From a checkpoint of a small model that predicts nearness at each pixel.
Model: 8.06M parameters, 64-pixel images, arch unet, activation gelu, widths [48, 96, 192, 192].
Data: trained on rendered roads seen from a driver's seat, with toy cars, trees and houses, 145000 training examples, 13.1 epochs.
Rows from block 4 of a small model that predicts nearness at each pixel, named by matrix and row number. Rows with one number belong to one channel. Each number is 128 + 32 x the weight over its row's rms, rounded and kept within 0 to 255. All counts start at 0. After the name is the row's rms in percent of the matrix's.
After each channel's rows are labels from the 100 images, of 14976, where the channel reaches its highest value: "patch colour" is the nearest of a few named colours to the mean colour under the peak. Only what is clearly more common there than usual is listed. The data: rendered roads seen from a driver's seat, with toy cars, trees and houses. In brackets: how many of the 100.
# convs0: first 3x3 conv (model.enc.2.0.convs.0.weight, 192x192x3x3, each kernel summed), inputs 64-127
# convs1: second 3x3 conv (model.enc.2.0.convs.1.weight, 192x192x3x3, transposed, each kernel summed), outputs 64-127

convs0.96 102 [109  85 121 142  94  98  81  87 106 118  74  95  92  87 129 164  88 124  95 118 185 105 132 143 100 104 136 124 144 169 108  92 135 119 147 142 107 160 155 136 100 157  77 124 115 131 115  84  35 117  90 109  73 132 166 136  94 115  91  95 154  59 135 118]
convs1.96 080 [145 129 117  49 143 150 104 152 151 175 152 162 153 135 108 107 149 115  96 157  96  95 141 177 107  98 104 102  90 152 141  91  96 130 114 193 119 143  98 144 116 126 134  78 113  61 125 141 113 134 143 135 117  72 155 138  43 186 118 143 121 112  89 143]
patch colour: black (37)

convs0.135 099 [152 146  91 119 128  84  80 183  98 100  74 155 140 115 161  61 140 142 162  80  96 151 161 161 129 129  96  93 132 108 135 124 195 129 140 113 136 102  87 135 120 102 181 109 126  99 179  47  88 112 142 120 152  93  93 148 190  49 131 166  33 144 162 147]
convs1.135 104 [142  98 175  94  93 140 141  98 154 100  99 101 111 158  87 119 130 119 110 126  50 106 129 127  93 142 121 198  89  88 108 173  44 100 178 104  99  86 150 117  98  84 178 119 125  83 133 176 151 136 104 121  95  89 131 120 125 130  94  99 122 106  96 102]
patch colour: black (37)

convs0.4 082 [ 89  79 153 102 118  83 106 111 106 153 100  58 139 121  80 116  74 114 130  93  60  94 124 127 114 132 119 132 142 169 130 142 139 128 160 152  96 165 109 172 104  76 126 129  74 121  98 126  84  84 106 113 164  59 180 142  83 119  74 121 114 102 176 118]
convs1.4 081 [122 130 113 102 136 133  31 150 161 169 124  88  90 158 102 125  78  94 108 138 115 114  53 144 106 143 105  82 102  92 117 123  84  92 153 136 129 174 166 163 103  79 132 109 114  59  96 140 126 133 130 162 172  83 126 159 118 164 162 166 123 134 157 143]
patch colour: black (28)

convs0.164 103 [ 80 115 194 104 111 119 151  95 157 136 125 132 126 101  84  93 123  93  84 136 107 123 166 151  79  99 110 133 118 101 113 185 101 130 110 125  75  90 108 139 105 130 132  87  97 128 115 154 160 100  91 107 104 138  86  91 146 109  44 123 168 156  83 125]
convs1.164 091 [136 155 133  99 161 147 158 132  73 178 136  79 107 133 170 118 137 140 165 102 152 154  92 109 152 147 101 125 121  83 111 102 164 183 127 112 125 166 119  98 158 108 150 149 129 132 168  89  85 157  85 127  91 137 124 128  97  93 173 139  68 152 133 155]
patch colour: black (30)

convs0.165 152 [ 96  99 137 213 121  98 130 116 148  84 138 140 147 167 177 171 140 113 132 137 131 194 188 127 122 121 122 120 197 185 152 183 142 142 144 152 138 187 128 173 107 172 138 154  98 197 145  96 150 133 172 109 153 172 187 161 145 142 128 145  89 136 147 142]
convs1.165 181 [106 114  99  42 119 117  90 124 121 140 125 124 129 110 104 101 148 126 101 103 133  64 101 133 121 127 124 129  53  73 135 108 114 114 130 127 111 107 124  71 144 115  86 107 124  65 118 130 109 117 107 116 135  97  52  84  79 134 136 113 127 130 108 119]
patch colour: black (32)

convs0.37 136 [ 99 122  97  78 109 119 142 123 127 141 126  89  98  66  86 105  92 126 169 129  96 114  89 105 119  64 149 103 129 107 105 117 119 136  92 153 151 116  59 135 121 130 120 126  98 130 152 131  90 135 100 102 108  65 189 110 133 115 166 149 125 140 121 120]
convs1.37 127 [ 82  74 142 130  87  97 135 167 159 109 110 134  78 177 186 135 108  82 120 111 153 154 226 223 147 133 148  61 118 121 107 128 116  99 223 179 150 185 187 177 121  83 129 133 118 160 142  49 117 148 170 145 161 102 135  96 117 103  83 100 119 189 131 105]
patch colour: cyan (72)

convs0.128 098 [ 74  96 147 119 110  80  89 131 186 108 101 108  93  93 130 117 101 122 109  97 104  87 102 115 113  61 108 133  61 176 123 122 125 123 146 117 112  94 159 120 115 114 119 140  93 112 117 150 134  96 122 142  82 149 154 111 118  99  66  96 102  94 123 111]
convs1.128 086 [157 137 151 126 107 155  43  97 103 161 192  93 135 132 111 133 183  88 105 124  91  81 120 160 142  98 102  87 186 169 130 133  99 117 114 169 141  97 108 136 111 174 121 125 134  88  96 127  71 138 165 121 113 122 179 160 114 163 115 102 120 133 150 122]
patch colour: black (35)

convs0.75 097 [136 128 128  82 103 161  54 127  71 139 105  87 103 103 116 141 124 125 139  64  38 114  83 125 169  90 124 100 115 134 130  97 132 147 136 126 109 113 128 105 134  75  96 132 115 112 104 137  66 127 146 166 129  89 110  81 143  77  72 133  81 126 135 159]
convs1.75 098 [138 115 139 121  85 123  98  72 106 151 182 101 166 164  83 141 127 110 133 126  84  97 167 146 155 103 135 158 139 119  95 172 131 113 148 110  90  61 133 120  80 176 138 129 150  89  88 169 138 112 173 123  97 144  93 176 125 162 124  96 162 162 128 109]
patch colour: white (44)

convs0.173 111 [141 167  87  57 134  98 113 150  81 147 145 104  90 110 107 124 107 143 116 167  87  72 119 118 143 123 151 137 106 125 131  87 119 129 108 132 143  98  68 142 106  28  71  72  85  64 145 146 122  72 103 143 122  39 134 100 106 112 138 101  50 131  92 144]
convs1.173 116 [120 130 132 102 131  96  48 128  41  98 166  75  70 131  79 119  61 108 119 139  99  73 123 150 111 149 120  71  88  67 107  74 132 105 196 130  96  86 125 106  77  92 105 132 125 115 126  56  38 125 110 139 146  99 124 114  78 146 125 128 153 110 127 118]
patch colour: grey (67)

convs0.150 105 [108  99 192  72 109 141 101  96 164 107 114 102  92 111  76 117 108 117  77  67 143  73  83 135 120  88  91 129  96 107 136 151 132 132 122 119  95 128 153  55 133 100 113 131 146 137 161 108 125 120 111  84  72 121  97 134 148  93  51 124 113  82 165 152]
convs1.150 094 [151 176 100 110 148 177 120 124  70 169 138 125 148  91 154 114 185 122 141 127 110  76 125 163 150 111 123 137  88 100 123 118 125 123  45 120 149  95  68 186 130 166 142 121 159 108  91 139 108 138 122 129 133 103 173 143 117 156 150 109 104 213 136 124]
patch colour: white (31)

convs0.143 157 [111 119 114 221 134 100 161 104 176 107 158 125 141 142 150 143 155 140 132 134 138 192 178 132 127 120 152 112 195 195 162 154 144 165 145 153 132 210 139 179 105 158 144 141 102 188 138 112 176 126 166  94 155 185 177 178 135 163 133 153 137 112 133 124]
convs1.143 159 [110 136  73  70 130 102  67 131  84 125 101  93 106 117 104 119 138 109 103  89 119  72  88 132 120 117 121  98  84  83 151  80  82 110 102 138 116 118  99  68 136 118  85 106 122  74 131 122  74 112 116 106 123 110  69  90 109 125 141 117  99 117 122 115]
patch colour: black (27)

convs0.188 101 [166 155 104 112 138 118  75 151  65 164  64 156 106  79 111 160 109 163  77  81 175  92  99  75 130  81 192 114 171 133 158  81 170 169 121 128 145 131 179 133 128 161 178  95 115 106 163 120  62 104 116 136 115 163  97  66 170 129 129 176  95 130  86 152]
convs1.188 113 [116 132 127  99 135  78  86 126  74 135  53 106  81 122 130 144 146  92 144 103 122  80 114 132 133 132 137 102 118 123 156  93  42 127 144 132 132  77  51 112  87 108  96 113 106 115 111  49  83 119 130  83 117 116 117 115 117  70 120 145 126 156 125 110]
patch colour: white (27)

convs0.57 095 [159 161 111 109 116 152  47 148  58 157 102 141  92 124 116 168  92 155 120  95  81 126  76 121 172  91 127 176 130 129  84  72  96  92 200 122 119  75 110 142 159 104 145 117 103 142 155 152  81 137  74 168 108 115 105 129  93 102 181  98 117 156 128 152]
convs1.57 110 [126 119 110 131 115 130 149 138 130 110  74  78 138  24 106 126 173 138 101 107 116  99 117 109 130 135 107  56 133  92 123 106  78 108  33  84 104 129  35 117 126 122  84 104 125 120  95  58 131 110 105 119 136 122 108 112 108  96 141 114 120 133 147 119]
patch colour: brown (71)

convs0.120 090 [145 178  49 104 138 162 117 118  63 132  38  88 107 138 175 143  94 113  49  81 136 130  80 138 179  81  95 117 133 104 129 110 123 143 109 149 128 107 105  63 115 113 102  92 158 129 153  91  95 139 117 140  71 110  60  86 176  56  99 132  61  81 107 142]
convs1.120 092 [133 122 135 103 115 108  95 122  52 128 122 102  87 148  93  97 125  83 103 137 101  88 139 144 110 145 136 125  90  74  99 148  71 116 137 131 107  64 105 104 107 138 140 148 116 110 112 132  28 112 114 150 156 120 125 135 121 132  96 100  86 127 120 126]
patch colour: black (30)

convs0.92 122 [101 146  95  92 127 120 153 142 143 151 138  96 119  88  86 106  94 125 173 119 109 128 100 113 113  78 165 121 145 106 125 134 124 142  92 151 152 112  77 126 118 143 127 133  93 136 148 141 106 112 105  94 121  98 190 106 131  90 177 161 133 142 130 119]
convs1.92 146 [ 93  81 130 123 102 102 139 173 154 100  97 152  69 152 186 129 108  87 102 115 157 150 227 207 143 128 146  55 110 119 110 120 107 101 209 170 143 185 178 164 124  78 117 126 117 157 142  50 124 142 162 147 161 107 133  95 120  93  87  93 122 188 110 105]
patch colour: cyan (65)

convs0.171 098 [137 141 147  82 142 155  92 131  99 161  96 129  66 133 104 139 102 179 115 139 114 115 120 124 144 131  63 128  88  64  84 146 112 148 133 128 125  59  48 182 147 158 153 126 133 128 149 118  80 124 118 165 123  91 100  84 114 105 127 151  64 172 141 172]
convs1.171 087 [114  86 108 134  82  88 126 104  97  95  54 142 212 104  88 129 102 114 105 100 104 137 118  93 114 120  93 148 123  79  82  96 142  98 142  75 119 192 165 113  66  99 139 145  98 149  84 200 110 116 112 115 112 167  80 112 139 119 111  97  71 133 139 130]
patch colour: brown (80)

convs0.144 077 [123 111 134 106 142 123 188  97 124 178  83 116 137 175 156  49 135 140  48 176  92  76 162 165 147  58 136 162 135 177 164 154 140 135 113 143 132 126 101 129 130 133 138 105 121 119  77 139 176 104 127 136 111  69 103 127 138 153  71 130 118  82  97 166]
convs1.144 100 [105 132  45 131 134  86  95 109  57 128  93  54  68 114  69 149  70 139 144 113 102 116  81 137 133 115 143  79 129 139 123 111  68 154  89 111 103 111  96 116 133 114 110 134 126 114 132 111  54  97 118 107 128 120 108 114 139 139 121 192  85  68 191 153]
patch colour: black (28)

convs0.163 105 [154 151  72  41 119  96  97 143  76 154 103 118 121 108 120 153  98 119 139 117  97  73 113 102 158 117 136 157 118 130 150  66 136 132 101 177 156 114  76 131 110  67  60  76  91  66 157 119  90  76 118 129 108  46 148 106 103 124 152 102  62 107 113 134]
convs1.163 097 [128 146 125 102 127 127  40 115  42 100 180  78  68 118  83 114  80  99 112 152 118  57 128 149 131 142 122  67  93  64 115  79 126  85 202 146 112  61 117  93  80  89 108 137 125 114 136  67  52 126 116 124 144  95 117 110  69 144 127  97 142 130 118 106]
patch colour: grey (57)

convs0.34 070 [184  92  87  71 174 127 117 202 148 167  41 122 102 153 159  89 135 171 169 136 182 123 129 148 149  95 170 162  78  98 126 166 121 146 183 126 137  96 184 106 185 154 114 118 144  97 104 107 144 124  96 160 137 155  78 168 147 128 105 116  91 114 138 187]
convs1.34 087 [156 176 130  95 155 127  90  60  99  97 140 138 112 101 155 115 168  70  92 117 113  91 106 163 143 119 134 125  84  60  98 120 111 106 186 134 118 101 113 105  50 127 179 118 115 121 107 140 148 121 173  95 117 163 115 113 118 121 107 115 124 151 136 120]
patch colour: brown (77)

convs0.175 131 [114 136 104 136 111 111 173 152 155 146 134  95 122 103 121 123 107 146 188 110 120 143 129 110 118  92 149 151 183 115 143 146 130 144  77 145 179 103  72 113 122 143 139 143  88 148 164 127 125 107 136 105 138  90 191 126 132  93 192 162 119 137 150 124]
convs1.175 113 [ 85  74 117 117  91  98 138 141 141  95  96 156  79 141 158 126  89 103 101 101 157 127 200 186 144 132 150  70  91 113 114  96  86  89 226 179 121 186 180 145 123  81 118 120 114 151 139  60 121 138 150 116 162 105 123  66 121 105  74  83 122 177 106 108]
patch colour: cyan (55)

convs0.160 098 [154 124  60 105 117  95 115 144 141 111  38  80 156 123 130 147 118  81  83 118  79 106  97  96 176  94 138 147 108 129 151 113 110 160 106 126 155 157  97  75 125  41  95  81 110  62 104 119 165  91  90 155  98 110 139 129 191 100  97  69 101 115 116 127]
convs1.160 108 [123 158 151 108 130 102  37 129  60 132 178  79  59 137  98 116 117  74 114 142  91 112 158 147 117  91 140 102 102 100 109 118 115 101 136 122 130  90 114 127  96 126 115 141 136 131 126 107  48 114 137 147 113  52 158 138 102 148  93  94  85 114 148 124]
patch colour: black (30)

convs0.177 086 [110 133 162 139 135 114  79 117  70 153 135 171  77 158  63  98 127 158  76 122 116 166 166 153 124  67 126 127 160 140 139 166  83 103 189 127 148  79 144 103 135 109  97 140 150 124 139  91  92 106 109 100 104 123  58 129 112 109  76 113 127 148 118 170]
convs1.177 098 [136 158 104 100 183 145 155 105  87 140  52 108 168  84  97 132 164 169 140  90 129  66 135 192 156 131 130 101 110  93  82  95 102 134  57  81 117 144  95 137 145 174  76 108 133 115 104  99 101 114 106 117 149 141  94 115  69  85 158 152  62 163 154 156]
patch colour: black (30)

convs0.167 097 [100  71 158 182  91 126 193 101 216 125 152 168 122 132  95  59 123 176  92 130  75 174 197 104 104 133 108 121 141 158 129 191 129 109 134 119 105 136 118 156 129 133 119 157  97 153 110 134 163 110 113 114 134 106 112  81 116 130  58 128 149 104 142 126]
convs1.167 105 [119 138  85  88 171 108  38 133  44 156  68  86 102 117 120 129 154 130 145  90 150  88  10 120 137 156 139  58  96  89 154  83 118 119 141 125 134 114 117 117 117 129 122 139 161  87 144 100  54 127 128 126 159 162  89 120 122 152 219 148  82 116 153 123]
patch colour: grey (61)

convs0.11 104 [ 93  99 117  94  88 134 146  84 142 104 128 118  58  93  93 121  59 125  91 110  79 118  83 123 105  73  87 126 100  84  93 139  94 109  88 122 101 113  92 154 124 105  97 134 126 140 110 136 114 157  72  72 103  84 159  65 117 175  74 123 112 132  63  99]
convs1.11 087 [133 111 120 119  99 178 140  67 122 133 140 116 162 189 161 107 157 116 182 132 121 123 162 170 100  95  91 157 137 126 105 174 194 114 144 131 104 116 132 201 137 133 145 130 134 127 117 160 155 161 128 130  88  80 116 152 124 130 132 111 123 206 166 132]
patch colour: grey (78)

convs0.122 090 [114 120 156 109  96 105 147  94 158  91 121  83 155 108 119 153  82 123  36  69 115  90 102 122 102  44 146 117 146  81 151 137 132 134 148 111  83 123 175  66 102  95  87 107 109 142 127 139 121  99 137  98  66 162  88 109 167 103  82 106 151  71 128  94]
convs1.122 085 [137 124 116  85 137 120 134 106  69 152  90 117 143 108  86 109 172 111  95 141  78  97 137 145 129 106 111  87  82  93 115 125 108 114  69 124 126  80  89 127 137 144 143 121 144  84  97 148  64 113 130 134 129 101 124 130 101 120 113  96  23 148 163 128]
patch colour: black (27)

convs0.81 084 [126  99  82 103 101 141  79 129  75 118  85 137  86 101 115  86 121 165  91  99  89 118 108 110 109  87  74 142  86 147 128 104 127 119 130  97 132  90  13 124 123 103 100 123 153 115 138 104  86 126 136 145 102  51 105 103 122  84  71 124  41 126 130 129]
convs1.81 075 [158 107 126  87  82 146  88 160 115 178 178 110 151 165  44 149 138 148 132 132 132  96  93 137 118 133 143 131 128 127 129 162  97 122 160  86 145 143 159 138 135 150 168 115 115  79 109 194  49 112 100 140 131 134 135 184 121 210 170 106 185  74 134 132]
patch colour: black (32)

convs0.187 096 [169 148 143  87 130 154  94 169  78 155 134 121 114 133 100 131 111 151 131 119  74 144  92 126 152 121 141 156 120  64  81  95  94 102 207 138 108  45 122 206 170  78 131 144 143 125 110 166  75 113 106 173 122  83  97  96 106 150 169 114 178 171 140 162]
convs1.187 113 [126 117  86 172 109 122 170 109 117 109  86 103 128  17  75 122 108 134  99 111  98 144 129  99 111 122  92 125 191 115 150 116 118 101   4  86 125 134  46 118 104  79 109 116 106 133  94  93 141 118 125 107 108 104 116 118 145 109 112  97  74 127 112 126]
patch colour: brown (83)

convs0.132 104 [ 94  93 167  94  99 110 171 100 170 145 105 126  54 135  97  69  87 133  63 136 101 118 136 124 106 122 120 142 112  57 130 151  86 108 155 119  92  93 130 100 129 105 103 117  78 120 101 151 143 119  90 139 107 119  80  71 154 143  48 105 150  85  93 123]
convs1.132 088 [115 144 139  94 161 170 112  75  64 169 168  88 131 131 166 166 200 132 151 143 160  72 118 200 147 107 115 131 122  63 121 134 155 138 116 120 111 128  96 159 176 164 152 138 194 133 120  82  82 163 110 108  62 151  87 141 121 159 137 117 126 195 170 143]
patch colour: brown (64)